Weights of a small image classifier.
Model: 48-pixel images, activation relu, depths [4, 9, 4].
Data: trained on cartoon faces, 20.8 epochs.
Rows from block 13 of a small image classifier, named by matrix and row number. Rows with one number belong to one channel. Each number is 500 + 50 x the weight over its row's rms, rounded and kept within 0 to 999. All counts start at 0. Numbers have three digits each.
After each channel's rows are labels from the 100 images, of 14848, where the channel reaches its highest value: "place" is the part of the image that holds the peak. Only what is clearly more common there than usual is listed. The data: cartoon faces. In brackets: how many of the 100, against the usual share in percent.
# convs0: first 3x3 conv, stride 2 (model.blocks.13.convs.0.weight, 256x128x3x3, each kernel summed), inputs 0-127
# convs1: second 3x3 conv (model.blocks.13.convs.1.weight, 256x256x3x3, transposed, each kernel summed), outputs 0-127

convs0.52:464447402458472472511455446460495503516524547536493507476579518503505543479489458525473517482436567495464459469426544444530430424484497515417337527354436471559461541559403465552486578437514464476488498483459496489505547459444433540489349510452469377502422493529472518493493475446465473500494427515425531471463465452476448485442508564498453476432401482497445493397476443514390513513489
convs1.52:480410507510497470483526423548455535509566465490464562538494444448563498474462478439424505380499579511566476496506495518455455548518474486419528504401530467538525486477471497502567545488479507476470513472509398504444516491590496621457453588445488458499512388491445502514541415452477444551471491478465487620423468557544505524449463503461406526505453459455467493521369600589460497572501
place: centre (99 vs 11.1)

convs0.75:531597559526525549614491570511543545523509353490482498475515512494481525574506546498553554548550494561468490478587491594572518565494521552624510557512584579521524533524513537539490468542571529534489455533509554546559500495517570519561523493618477528495560535510552457451543555584521509513572523380518548569533535546542555572533465356460454541533487566512573527485516537500577518479552
convs1.75:515552494477543516434564475510444404477508442512504547490503493525572421550539524452434430544557444487469530488473458525526474554478477521543527514583462506526533451538497483562429507561523575499444487524490440528498553496556543570459495546535482428437434580474442502487433547539556451547484560557451501421471441551514625472424436474468565539527569535571467502447528600531533544554436
place: middle left (50 vs 11.1)

convs0.204:429449551460503485519578600469489438525488409483469456431505477457517463496523519463557513532585501483501500450564452426464552571450514448413598517518575468543516475527506590462472439466436520501559460563536542500449457499453477458500621454427498459508469545456475435394526466434570530477471594467468502446615546584497584506419447430466438491533428496464446503557455568470560487523584
convs1.204:495591530485457483540435481466470448497479439444473570514510529564491526510482404539529464525487464522488435529488506529517493524471496464489469507629468463525466511457461591492607495422480508463500483499497431523511560499524551471556503517549512525526459638524457577525496611600532535445471477580547501349494472490494606419485490550535495441514420536451496508499586578520450518414574
place: top right (69 vs 11.1)

convs0.115:505513494568499463528545602510569567461480413456489505527412493446522513568457508477466457510598432460492561491591464516599509412519473475553472468592499611521615504463547539493528399523578492480511467523461527466535469498507624473514560499552494577494552526529456433441480539571479444509527468392520598565504533512502568644508491446482391536439526547494519503505543530470488456497543
convs1.115:501495538482512500519489436577481502524529465594494523489494538499516539488512501473517479457430544382463521444449371514556503497487484504547481475429508496452519407618559361429451582418488490465486513488515424553492494463563527528446521541489508440509453413537413488421546580588433479513497462482586514572535488512511512453436541515470553529532543491562489499534487586550616523499570
place: bottom right (40 vs 11.1); top right (36 vs 11.1)

convs0.147:508568522503537421442481465444418485443536487482493447387396444494493448494506450496450427503472439425475474506471430540408482404448386485576429466442422422424487421424452466463463566450488510467487502486392446429433447466383479469458443480541494584515573464452425514493515513441504436465566449488452423525526493466496482524452500481460489497437511419509606477490469471467477482493483
convs1.147:551494499517471501451544471514433465498472468520523607487500468557570504500438558517568529576511457465481557444455490514466458608535496534474463460530476496482509493495458489549494523563539465492400481501466389563507441507528502545399501534485466381470434514484479435476452460447555430529510544569505441462563461559539574506420458476473530592491508497580486509492541537520517537545469
place: top centre (65 vs 11.1); centre (28 vs 11.1)

convs0.200:481466517542530484417540454486470509500445399515471558499523466493486480424489533474470451440452508470482462454497511459497491517446520425477478441449531455464417510494451493465517289487456451515532505440513477484441532470592442477440496522469495512503479472486469394385456467435473542480497486406571499485465467515460479471466477294505340486561462424489573504451553512508460509497515
convs1.200:508465470554440439588430556479570489551417563444495450510444500454425538438452437557478482465438549535534455526528573430440539463566545508415529531466517449553446567419446556455591465438458521517537534471507536424545547430474500424539510463465489565551540478537565541539580478456426546495511431422582491509450559443457467523543566581558449467439444466433518523526451429457461449463556
place: middle right (58 vs 11.1)

convs0.195:472475640536482541525495494610563515492569504459470553485529512488505482539479531513478499554610496533546489593591476521540598537600509583472587515629555556533495550503637504549561530548534477519379503605489632530516528523434559475571560453544440555498483535504534479463504509526503550553471538430518532492497507497497458525530553416454557514514551556527485543557457537521560520510461
convs1.195:503531436458489510459564484534455446478538419515496593480526492517540470499593568498464463586548446517458563509453471549484484554410483501500542515545455531476509457579510472509430502522562556494491497549508427530468485519599512533464479559518514423440421569455473461510480466462541433560503567558457535482506474523547487501471412495452554555515583531614468469459443535558517531582452
place: top centre (61 vs 11.1); bottom centre (32 vs 11.1)

convs0.247:548623478570528464543480541518561542561490345467524467478555498478519553560498521516527526498593508471499483491507485567609511564500494561579546497497534577487595567473513541560500389531530486583524441507480499483582482520420581509515552478563526571505578471485479478506520517580557484509582534411541572565547505543507573600468448429452410557512531594540572519515515522512575491498525
convs1.247:531606501521567531474516456504447477477468504534515496480474485454521471581456542453489500555511471454456560422403434477602531517529505526618481473587527501514521445555543458531417519522511517522492483469473456521516511516511515522442516548549475436419456573508475478469403616625520424520480536516522500390496486492481647441412476482477584555480554554537505528467548608563573536541484
place: middle left (32 vs 11.1); middle right (30 vs 11.1)

convs0.85:614514495497514582587473548473536541491451380505492515411515461475511517580463464454516576537468495575488532499511475567553538404490578561508407594442453581601585487528448514553504455504549592507461451479525541558539488504514556504552431464493476483493534603549555428399539549550426459485528455392477610524540523459540490543501477386450459511513463530487535533490478472510429508517477
convs1.85:541603483458535544437549515527449401483557508558507513471527486571555428520550548457365461545536473447447550478430370555538466507473498533542537544545427519449535419561550414551398509561564529532476478526503514533499507562485506552462505508526454450453500552491462446471476552514528488536523560522433508395431499522502593490447469430463544560539563533582442458477495543527557500529441
place: top centre (100 vs 11.1)

convs0.40:551528458543563579468494446479466558502522597549527497473512490504480446520502529488510415508474492588525512485400460555416479574445510521582485522413558488408576348452415503486474598540519489532510493446515379600487536502406473510459486497592492527503522442534574501546495536541541556471543537498562432594492489489536472505465490547480562478583503387467612494482447469443443517470479
convs1.40:528498439468505548496522431532413459494521470521520526487489469507548474537516573500450509587534465498452544452463455518513474556472463513506527531556472520488487437540509450531483535551551521513406499538500495516469499518503482632405493567549494452462494534483414456495456545495513249591477538535498532473483484573515531500377462501426548606521504532669472473456513585583539568550478
place: centre (72 vs 11.1); bottom centre (28 vs 11.1)

convs0.163:430412442433477540563448501441546460489531472545511444354518419532473517591478497450443487498462483528457471450380530449499499437437509509398476493485417542521594515583476505514470557530472491426475487478453476535556474474390546473488454487412516371492464475456541476467489428580478470461474467525423573472481502380508475544503471574481454544508442549487426549439442417497457487469454
convs1.163:506486476488510471544526431556454609444508495583484523509430507610517514509481470508575575403492590435459469476430416487543469490551475497493507497451497442516488426578506381473531543421426404436488456515517499552469432517512515530463513521438525486499509414496431480441570476435455428537505449438539501580567513478515477484428543522487517596487503478555526505502509535529557543504553
place: top right (61 vs 11.1); bottom right (37 vs 11.1)

convs0.232:397417526378455584408479482475504385500500371476450445465510423471464509515481468526458504454511549584446457459472534476499558489454515509414566509502446468480533545530517496548502423472432478377475524482495512567509524452490474437473502489388503379508436455419547449507541417527478465461447511398450502375499478468513467496453503427503458498589467544527424505458496511557486495506437
convs1.232:455407524555414481516395511505590483565467520488501489526456550402403491441507459560494414433462530504467446555517527493425549472500527544428508533458550530502466536522471473431551549568475480486552560472552529485578515396436486492526486452474477543506553491531589524490563414485464479467531436426522509525454549451468352530553593530575452434426446466445510538576478392485497447537428
place: middle left (64 vs 11.1)

convs0.246:497530569522512635586525581528543519541474375511482504523500523456502547559503518487559546544555512618515547522597514553577536585512517518542558548563577563563539504524542552540516441543559519519513458543510558600565484541517556500557571481552492519498508555516607419413518520587526524521517576430491534524577543599539588567484499430461445516542505536494479521566496569514564511505557
convs1.246:508564498459519507429549459502443448458546431536492573493544508543548446518558492471439462561555432446476512509495428539540458547460477515551529480586455509467545449542511444536395534546545527475467483540489421562474526522574527532475495547553499431449431590474415507448463572555555469523495570574443513408476443513532600450477450436479539532546562522559478466480540604535549535540416
place: top centre (93 vs 11.1)

convs0.33:467450524471467525411504486566501477495474344464518544584481472483457500444483474523462463475511541523470510529470528478471539520558538487448491492503483443502417532479501515521520257493447451450516510487523529493488483505569456465496500515450507436505462444481527431427515423461478513506462507403556433432458476488476464487443464330522312489552482434525511493457543480561454499513496
convs1.33:489472458546410460592420523479563482562442554460498444508431511407406527437426463580484466469456552520529491533518545433443568462551533486434542512459542482569439548442467553472564479464479543516548540461508559426534529432451497426539516480469492550537527473544583515519556478468443506488513432424553498522452582435447417534574583561516455454422440479442534534536438425498482460471533
place: middle right (56 vs 11.1); centre (43 vs 11.1)

convs0.44:470518509475488410585474625537554502478516406461470454459489463480499487447493454466473527525626477431407466545484529462481520428510520475502491503544458470609463504563543596483457430482461535462467445585492631414504498422617488502620548456461480481519477545491414466475523475468516399570506532441457524474546534442507542503503417358459477542408515489487497510547515492485468509518541
convs1.44:474472553478447493506545460454472428514517381465490622509520541548601512462569539478577487502497461528552526492565542532449489592433508517470453519487468514522512536486491588508588478462508489460469512510535350507511524495643592540468517554451501423507439473489476468522563428431496560485503470583491466527556452608553508526449435539536455415549459458444519499514502567504426487517544
place: top right (39 vs 11.1); top centre (28 vs 11.1)

convs0.49:443447550537477590512500522529554522510509570513514536460507526492490530512494468499474541524606504598506500604533482536533592466535457529481617500660461488540510675497637523560524476471571500505395456599451617562539517534503527536551583493547505484494495487508570503553482526521536441531497487484472507525525529490520467504546492400463492534514536608568455519577470519560550537486507
convs1.49:492565492438541556447583488498473467461558451476497588507570504491520470542595585416509458539539431529522561469519504565558480545346495521588544503520459618461573504570547543532479503557561526498488472539501420492478515503583544585455479558506502466408474513454502438480459493530497503541539553601464450474516483585526479493457393450462493451566568503445492496463489503535479518570415
place: centre (81 vs 11.1)

convs0.2:508573569535536497648532605499511563519509370498510487541482529467497482489511484481586600561586501502480499514569524527502544543498498497560561542546520514591541510546534584486489398478532580537460435578499570497511496522577511542603577462580491561513523561529507428436548575505540476524530546430507511539592580545538561528522430363439468520490500483488483508591513542496552519504524
convs1.2:501586502492487503504521466447437450477504445465486567522496511570559478532553498486510509534537442542467505501488462521517459570442491532525456539626444507523495470499496526558500486499495504464476464522498428546469532539577568529477492589534506440480443638481467529521483533528555472492477499547412493379475448539536618465448467458516539506510484527526483503450580603545454516507486
place: middle left (72 vs 11.1)

convs0.77:432434438500497466467417496419490457519528447521400420390549491474482545450502464490447535451393528465437480426357510428520451385431483506437472465493390473473450565521465542509489436443480525474527524447456472497492596424492438507429468499468468451495459452501471440459481440472490421452491485396439489445434467456465422484474497414467437487491440511510448504432435409521474503514515
convs1.77:479528542535497528583438475514550384598477557503499450528469469437445545430497490449402418466405561521492425563471523528438522460517482542432489504547530549485419485505532466409582496453501566497556493492527538521518598414454515485496469553520459528597518525515509533495629431504435473512549437495529490481391544482478473468575537542567464502514489455458533531548423441499506488475538
place: bottom left (33 vs 11.1)

convs0.137:440437441416479618505419479456498449482484358507487477463456452491496503523465460500494554470453553610447474499355502479465493419475471531429551540540420450536531537514532466519470391468439542426448483445442484572497490475545440451501496468422493389486451480428536415462524437539490459463448504420453472471552543451544465473476492366449477472545426519524456518452512411517494505510485
convs1.137:531546501497501546464457477501535422560555534542525524488513511558471459468505479523383417448520548485399479572404488509505526477531495527489517536521453508435574507606563344495424586571477490491545526462530535542540562512408465529450510513483452493502511561541521491509565471423479427501592501523471506454412527488536479545407589438533504554491502513560435499524513455547554435525442
place: middle left (61 vs 11.1); bottom left (33 vs 11.1)

convs0.240:471515461495497556376457419396475488527477424496420503463562509479471553503494505478467505405368554555466461414450491501552452490377499528524538457450458515429458570507459473523498482516503470488528510402483411567550593474513518514397452495523476496502497423481490397472459487585447461408530515389534518512458454501477405520488533364481468511571494602523497476438484483550497487505478
convs1.240:474429537527472465501451472515540496563524531479500479520443538439485485415524454511449470398452564485448424606520456491451498488514548576463438503502528451449437470527481457418513517556403447477499553464557544518578525362463486506472499464467465498524518492523540529504596347445454452515536440421510497480444501449478464556512546568547473502496501417498521527541413415506529430553437
place: middle right (39 vs 11.1)

convs0.138:480496486496485554654464538465557533468477395523526450539455479457515528606486485480475522571457475561500524452493564563546505444461491559543478557469472588590700499540472515517484430536572551468478435471429502541574469528471578499515457515520472515507548519533560457394571529637483456469510491423481526541472538453554498611521484447464411546525484569498496521469461493487481508496451
convs1.138:494449513488505465494544451521520520492558498579502510507507531596531454520501509480482526446511544436465515512455350544569479496483497507542494498443466468448558400609529342505392543572477485452472507537526518581497487527497507478451508495448492456499503417491468465437538422433496468496545481461421509556517493487518483532465521395469558569547574454575507490517483464518605469521420
place: bottom right (74 vs 11.1)

convs0.251:453406485460485511505512469473496421512409384535450474401532433485481517464487535472490531458426532494486464486457517416494496513450495457396497476445500506483480513512461496488484334514428504466462475436478491503507514477531459447470459496385497465506473500439507390353461452483474548480457472380496514415453503480487468467524455319477353521537468441499489525452482500507460526481477
convs1.251:490468475568472463571442553482565467530405572462493442515436498496398539470467453543442485477436555546527464490522579452464509430559530507451539545499503460534466540409470550434587459426466519504554514485487568461546534448493517409576498444468488560554543485517557552528590475458450552494502444387542499496438587426480437523584589562576464475459461464473510520535472421423439457456557
place: centre (100 vs 11.1)

convs0.58:476485572554489595554478470540511547463473495495533520547460542491487489484477441493494519502540508592519586606502527596454603489542506528572594538556473458539518636496601481539485483464565494541381489546469596577498531555456489538542497500610507513491526467552594491538516551486489489517523506456510454564537533466535425502505514317511504517469571606561504513569436493575541515498505
convs1.58:493527479482476534478526470529455496445503448519501645500527505470489451523540562473506462557595467482515549487503485535516509574405495482552568492555495594521583489548520496547440523582575534498500485510507366508450456472609512584442490599513518414399411515469470443467457493492540489542548525526464479488530474535510484489419471469461517492494511516465483505493502525569511520568374
place: bottom centre (100 vs 11.1)

convs0.12:468501578534510505501542550509560518543490354474498495532508522447515552542489542489565493500555492492495521513608447506600508622504479499530583480563588567480591535506538534523517417541582471545486447516496514500577481536472578486507580499525488521489509481505501388442475508577552527515524584371522551533573519620499567585504503398453451525524518572511478507554480583477613503490571
convs1.12:531585503476518519493493451507436498492510443549499531497496497453520518508493481494479474562478463427460500485452399501577499506511489524562485480630508514483496432553522443491432535441535514489498490478494407547490518496551525530466489538563508454475435582537436526442470645656516458524468530569564512369473470513521636401457474493469570532491528550554484500487550635555590542517549
place: middle left (33 vs 11.1)

convs0.229:510489539498530530434579423440467520489536580498494526456503488505512502520511484501459458528482498536523480417572459539581506422454456530524370501389481574417415456482393419508534581489552474517514517518423367531526514509390604526462391504494463588492589571510528605535489535523443503468554444518475632540484475495496500515460528531528559498506464520451522471513439573447451502483460
convs1.229:551411513479533471498514496534473507540507421494519557510527451468618489443524496504444492500485464491459495505501471458510512537505558500444534495527514472469488474529474475515508549559497496508410555513534389539533486483554507541409475494496467414483435564525539510508493443571496522595529502590527473412468409574514700513352453490395523612447533483520536487528402506544547484581485
place: centre (95 vs 11.1)

convs0.87:454500502453470510664466534449523486464494360512534445508466449452498519593492476486447510588441479531479500450468557523521499425455490536506475547486451584610717519545483501518499461528533521447464429485421512532564454502423575480516472505480472483501528537491518468415568523626468461473510466427442540514488527424558465590518491429456419517498473553490470505452466480485474502489454
convs1.87:502430516504486457519545457522508537504551477589502522518479530598547467505479495491500538431504552443470499514465345520563474501515497509526489498429475435461547388606520347506413549576462469442473507518530499584490478512512510477443518504436494444512499421495459472432539409418490454502533475454425496564510480492520497529448521418483546578536536445579526507519484468528607479519433
place: bottom right (44 vs 11.1); top right (34 vs 11.1)

convs0.122:460499551519517538630562603502505523537525393507499497539482519448527454498508501468585583559528515542510517496546524498469526595497508480507601556551563488613591475545542574473491397484488589528500422559522580551471485544535496501560605476511502493517503573512526431419549536470593522515479593432514489485613565564528542518482465373461464495555481471478446510584493549502567521524529
convs1.122:501587504475457490473504500441476462473516466455479578526523498595490465524515442535501499544550439543462451559486475547498459555457497497493491527647429478498509470448471549577526475493502497463477471538506471552486554550532532459537497532544514505486455675477442556533473536502574480453482520547421507338483482464518620460513481454533523504522458533531497489442597542513448515464470
place: middle left (48 vs 11.1)

convs0.3:486503516595519548514607482423460569541492399514539516530513528474514489489497509479572506489514498527587510462609443529519469577486469473536552497475579497504595473481473476493515399432506501529439408501477497577497493621424507507488510470538507632487579489515528478390502592496559523492521529476539508583583541623499575526465462413459412486530497483486467446612485594479580465486475
convs1.3:525620472497539561495512503479485585480482526478492450510482492450498503531544564473566588616504445514466545408441497497541517442476498492516486496667534538522481505508554516543527483473532432503533477482500556493527460503419527473544492486591532529463509623515524474494439627632506533480433561554550510352487498494487642394540452530508556517498525585479484502466590527506493523477535
place: bottom right (46 vs 11.1); top right (38 vs 11.1)

convs0.76:494498585517482569607562473451530484504438387552538465421509439500544551585482543486469554544493479545518510465628475499623498440472495503475472523435541529551641542514439436514521497519534560422454457517476506546554468509467604484522393524470485568488513568496565474423526517573460493440494463437481629523533516538535549565491515495464361509538435567484480505453478550498502493477450
convs1.76:515541487474526486466511455545487515473538522562483509516526522579499476521541493471501512474502514432480520456439386545542465435436498484558525502471468508452562416599522334508412552539486475449471468540487504588514431532485514541456524483488494440457466440487429512428489591599500443506484513476448513539548485490501491436433510427479540578539567541613475492498550545542592550557450
place: bottom right (50 vs 11.1); top right (41 vs 11.1)

convs0.202:469450511525519471440492497483492513491521393503481548520500458500462503434493500496452482468504514470451478464451529444486506527454496449487448429475486464446403524502468502472489246486479458476537488452471444456474507446612440491448514525487472479494481483492464433435490464450457526486513480418562472497440478462456496472424449285530354511541448469467570508442544459518426505472523
convs1.202:503457467553438441618430558482538461553392547452495442509419499465423547435428454563489473465434552537549462522545564435462543453573544494434537530462541444553463555434452571448590465447462535502529530471509532424548526414468514438552511469455488538549550466533581536540569484465427541492502410431554486529475563457456446539562568563556431457438444471439527537529453441448451449469557
place: centre (90 vs 11.1)

convs0.9:460516549482517535540474585533464516503439343501568582651493507508423512482499518518481528476543507538436494503477573528483518548491507488503504507522490524470425522463518520523503278534489493453580475482492553495505504468602492487507542517477482441504483482496542504550560430507471489496508480408550426484455536456502529506416433373534338532536469532550528496466559495569516519473595
convs1.9:481415520547478438528483526476526440535439513463491414493431519426514479475418452566519424437504485533565477574590584436446541518539560525466488512448548483588498573435445599514552451510464567507537566446540512431577569440437532482536498443457484504498547492525645536530516463476463562460523467479518479546467505461486458555528507541562438395424435440388508550540440438424456418521481
place: middle right (58 vs 11.1)

convs0.84:563549467585558596560496496484484586502493549561543519460531515472491466550493527479539496540491483599545534468439456575458485595469521545602487556429572521472600383472422528525478536534560535566495490450538442613496547532429478534515491469604497528508515475544604495562508566564540548479550536463613435596531538504551521545477487548454500488614481440492614500484496480474460524474485
convs1.84:525525444476523541491537434529404460486503470520517514492486469516574472541519597469467501581529470508455563443460465507522474555481463514517530533555484514489498446538513453533482518548547528504416495529494498519470490520499484620418485566542496453445495542478416450498450543524520282591479542541496517473496464571521558490390453493428559604517511551629466470438524598584530567552471
place: bottom centre (67 vs 11.1)

convs0.244:509536521498526547667522589552543508552521411509532515584513525487505546535500503478615609557527529537510518524505561515537523607536520521503584573571557553619619497542550572520496433539544608524501440521523547540566494539531540507573582478497503483515498560506540443428568531578564530527506597433503514484580563552557510556505478440460447519533486506488481530563497538505552538507516
convs1.244:503594503481494491469529444474488480459545461518482545519524495596497456535543453513452527547552435484431470552460383565529440538450489521541488535595432487485505401516489438566424516523509505430484459562500483574477546541521524485499488546556495474485456623489433533486472517483563469460499524564394513392471482471529629464487491411510546528530500536578491479465574532538541506503443
place: top right (40 vs 11.1)

convs0.95:441453499460476442632492608529601502481548454499511458488469459501515523542487479449473531543597476454438499555511578451529533414528486488432493529599450579625619524533579588502487448534536541459471442543446578442575451451498582476583547509450486482520478554501454435482524480586491420547499524471459546475496549454533541603554458436467411565446518513492459557536462491477481504503511
convs1.95:496491527457487491508547417532469529486535426593483590503509531594564513500549497486555545464477506423471489498459393557544459555498472502528437516488457480481487400590521391493494558420494475403447493540529411562477495510582552536455490546455500419542432430518425447456603440458502506494530451538477475530550483558529523517432490454471547526546536471543504484525511550538603509478549
place: top centre (67 vs 11.1)

convs0.225:459437565509459588573518552535561548508525430509513540467433493484513529583481497503466549547634508570491550577556548507555642479545511540457527520587507615625586542520550504538555429525592472492393443588485574558549496515500594501549539501541478518493475562526574424517506534582481482526498536430514567516535546509517485568499503405488480573489526564519459549508479533514502483525521
convs1.225:481461501491509508477549458521445469493519421579498636488533529535550494490554546462472481487481508432495539472483425544511495569465461492537494472464466538471548459589518442472429531482520520497436504517498358538464475488652527553399501577468503393472395430492421434446536466474478465537546499522508511542506465537543518527417478483472511531526557481538491480512471599552560530571477
place: top centre (95 vs 11.1)

convs0.109:504517514539505456398465415410431525465536371480449507519480486499515499483475477491422488465433514468474496410509524499508495417408511496530450465454449477458458525468453444486512354454521488459514520459480427454478576461575489533411420515527446541495538529535429415429500506488441412435532450406503497517461475495475487516504484276526370480497508511501494462449534458517490491529487
convs1.109:501500477551461519557395566490536532595421568467492439536467505407404565411501488510507471467411573528503493513475524485478559428545521463438531521459544507519422536460478509431539456465473463498546534471539572430542488392449480491565496507490477634529563452563549514550553480538419477492521439454596490520465525429395420495580575548540443470470478524437526535494426459543489473479533
place: middle left (31 vs 11.1); centre (29 vs 11.1)

convs0.172:489489506482490469476522501517500522506407386491507587513510486483461488421504517496484488474522496470448467509492513443474486535490504434480439441462502469459409520487463490461494253501475454508470495487496498449471513446594441483500487508476507459503459474493467425410461462434458515501477487387550467489478505468467508461463435284529300521510469468504554511463525504520455517480498
convs1.172:497446482560449435574438565481551462541400558461494447500436494461436527471426437558481477452448539523543463532551588436451535466571547506447536534451533456568478574408438560457585459448457542501528535466505528441553543451474509436537502443448489539544547471526586546528563463445445575486499435425536498531472562447480437558563571560555447436432439449415514536525456434419454437472542
place: centre (95 vs 11.1)

convs0.79:453426448480457561468441438441512470505519549557500475434586499513495539537474462514435554508441564555503484445433455490556494364444468558438380516380407482478505569552417481578482559438507502474497482481436433559506542509391490535484359480438490408491483455473559546527500475476457450486476435534447560447439484414513450502466520547474522501512424508503454510432476418525419532487496
convs1.79:544478491466527510495497406588393516441569506572510523483527469443558552494550519471408452493524541426497467521478494538512488510407461525518561454569505600503485446461493483471457593511560469506407475464467470507477509489487499681420428531497484411483521495489398516393542485462511461576500485531504470523424487585503588508406457464452503474505469522434477514526522575543605556618454
place: centre (99 vs 11.1)

convs0.148:448438493503494475460485502463508516458521381505504539568481449500460510458491468530430514472481525494446479454465547449475501450455500466476401465460429463449417528519470502483461298461491517448543481466471489469463517443596423488465460524475464459496474480529489442454539447448457483488525456447509456491431478458461507476407432333547314502505428529499526504402551452546422523501544
convs1.148:504448491577452457596436573468563461525386545452480438511429485429423533434425468533491466508477510550564478519560601431456566435577549478437546530498569479559483568440463572494560456450517519504542536444512525413561529417498525425567486461484485552555547507513591538538543482462469573479493459476538487508476554462451454545579540552561434432423453487394503550543495429437445435457529
place: centre (93 vs 11.1)

convs0.208:421500531471499523441487582533514525509413396456516591550493517495421510474508511498464422462560489527421523532485502534457520585530460475503597463611527539414365520442587510506504376549500429470604480491469521491503485480601501478474649511497507472513508418495528488480503393512526536515508520475536392482513465473451538519447446436513379492517513544553519480511572496515557495470585
convs1.208:446419532519486437542480511486522468524471480468487444504456519469534489487463476550550459405457513543598495546604602481431521542486529527478451506413532477586498582487474597477558446522421546497496555479536507448567563440425523490546519461444490494464541446505598526530519453485450539424527426460517481598487489470509395543540539549551413369459439419389537541523427448425447425516477
place: middle right (69 vs 11.1)

convs0.230:553569493562482529640499588524497594543473532517508522623542587516510553500496492501520599475555498559468529475524550523530443500514521527556524534571505541560400527479540514546476441528566556541537505509522586552572539481565513589555544516619519486502521497581539567668481542551535424536533500536582496577502561492513585546503445447485488550532455508512497503486566472540563524522585
convs1.230:530530501469580510421543458491434490439543452477518510506541475544595453592547538423568477500535411531516518512523430517555461573426481537582527526527471544494543422545508581558461476576506501480462449524507466523484505517507523641472498593510494443410497504462436491497445547563536426552520534587413477471509467551524601463425475426443548504526562514483459508426569549543496542558425
place: middle right (47 vs 11.1); centre (33 vs 11.1)

convs0.18:473461482450528464607553634465506479558481415481517450432498498466504455514497510436612548559544512470505499463514478443461522635423499469430598512499565478570527492505478585472439427484457522523516468520511523487459477513432492470544627450431567465517495515444464536482538499456527544491469619553491506453665559567509552535476431511486502494552424482455462503575455572460577508494540
convs1.18:510533515468433483518475505461516554486526425445482559546527488610476522484526442563562552526512466566464466517510487575465442538439475448413465561597409468512435468450461571505611490400493437403465468565498460543499536522530545466572480468520529567556482615517463523548550497467541542443446469566474498405522486484521565482516526527536461480565403504520514469489587481441415496400566
place: top right (58 vs 11.1)

convs0.207:531542497575491391477544497501473532450460465468532438403455501536494459456468481479432443488523464390513518487563433523453481447513481462566448457550507455499524472475519456456505527464473491496456469494482491405434518496399475524503510474465509720486620465525396527454450559405516481531520453576491495580514480475465515470523437556504331443410534461492464467540524515464448463496479
convs1.207:511558459463521561506516458491467617467528479515484484519508526466516534525535589459627589533447503484525572357472502485527520496493500457540532465448520527494473510531567510474540489452518414470530505477512442457526422457500523531475532515499540519438527437530481419470460632591429524494476497512588478557597521553484528407485487574488483507541551530485538488510503599541513544468574
place: bottom right (52 vs 11.1); bottom centre (45 vs 11.1)

convs0.245:475503562503503588615573555495464479535510388515514476502495495458541487530524528484587577553535516575538503468597522493509540582479520473484595582495613492604589489558486546485501439490468595504496447541527547584474477545479506487522579477478494501504505568484559419413586523493554552481478565414486494486624558621544568498448490408467480493556452522465456503535461576517564496516521
convs1.245:488635486470504518452474491464482477468537501440466507522547503597452457558535444500481481579560422530445468501446476540542462516441498493556500506612436503475503479478494545561489480556520508449509457535483505547485508529455523480562485525571519502452487658494451550532431650632565493454479543566417512343497497469509570387522487447506518491543483585524501492443567553524455536491428
place: middle left (36 vs 11.1)

convs0.108:584602430554608456441460475466461549482518599461491483463430502499485480511501474478489451478461472461504507515430484597451459436477436496642405469432443478429549413428448459452461565490533511562500479462439423471495482509425473510477444490574475607501572440508466526503464521522512453478603465513536436615501487493498493509534468531489493505468575446504671472475463450483443479488485
convs1.108:542593466508473516512522446495409463487466484525523567477493468508562497541447553522472527550520513490455560433421470477501490566561497506511483473580502461497487480494485443543467548520519532516421494491470438552493512503528492555400503580507460426473436562493445450506462530484545360538510513538526465401492460558506695484393479490456557619493468530581514479477569603583532537497502
place: centre (62 vs 11.1); bottom centre (29 vs 11.1)

convs0.166:508524541578528471499565480460507570549495412464508482549534571465519525513469530486578481477522505464541512488609455524587467610476455505561561479466586544495585494484479497527518382511586486594487425493483486502536518590470564525471537490580522623488558507540478469456466574557542536496534566455534562602570508612483559587505473420474426502488536523510483503595498606482611499495501
convs1.166:524620517481533551513487459524482557499508515578499477500501481467491534530550549498497532585464471424431528418401381501569512451463497494546477457612526536475487417588557416488437543423538458488504493486513489530517494499456519511478495502574521483500481579544491490433473627612475472499448539562588508393466489499506648433466492512460599558526549558580488489476561548546617513476565
place: bottom left (36 vs 11.1); middle left (36 vs 11.1)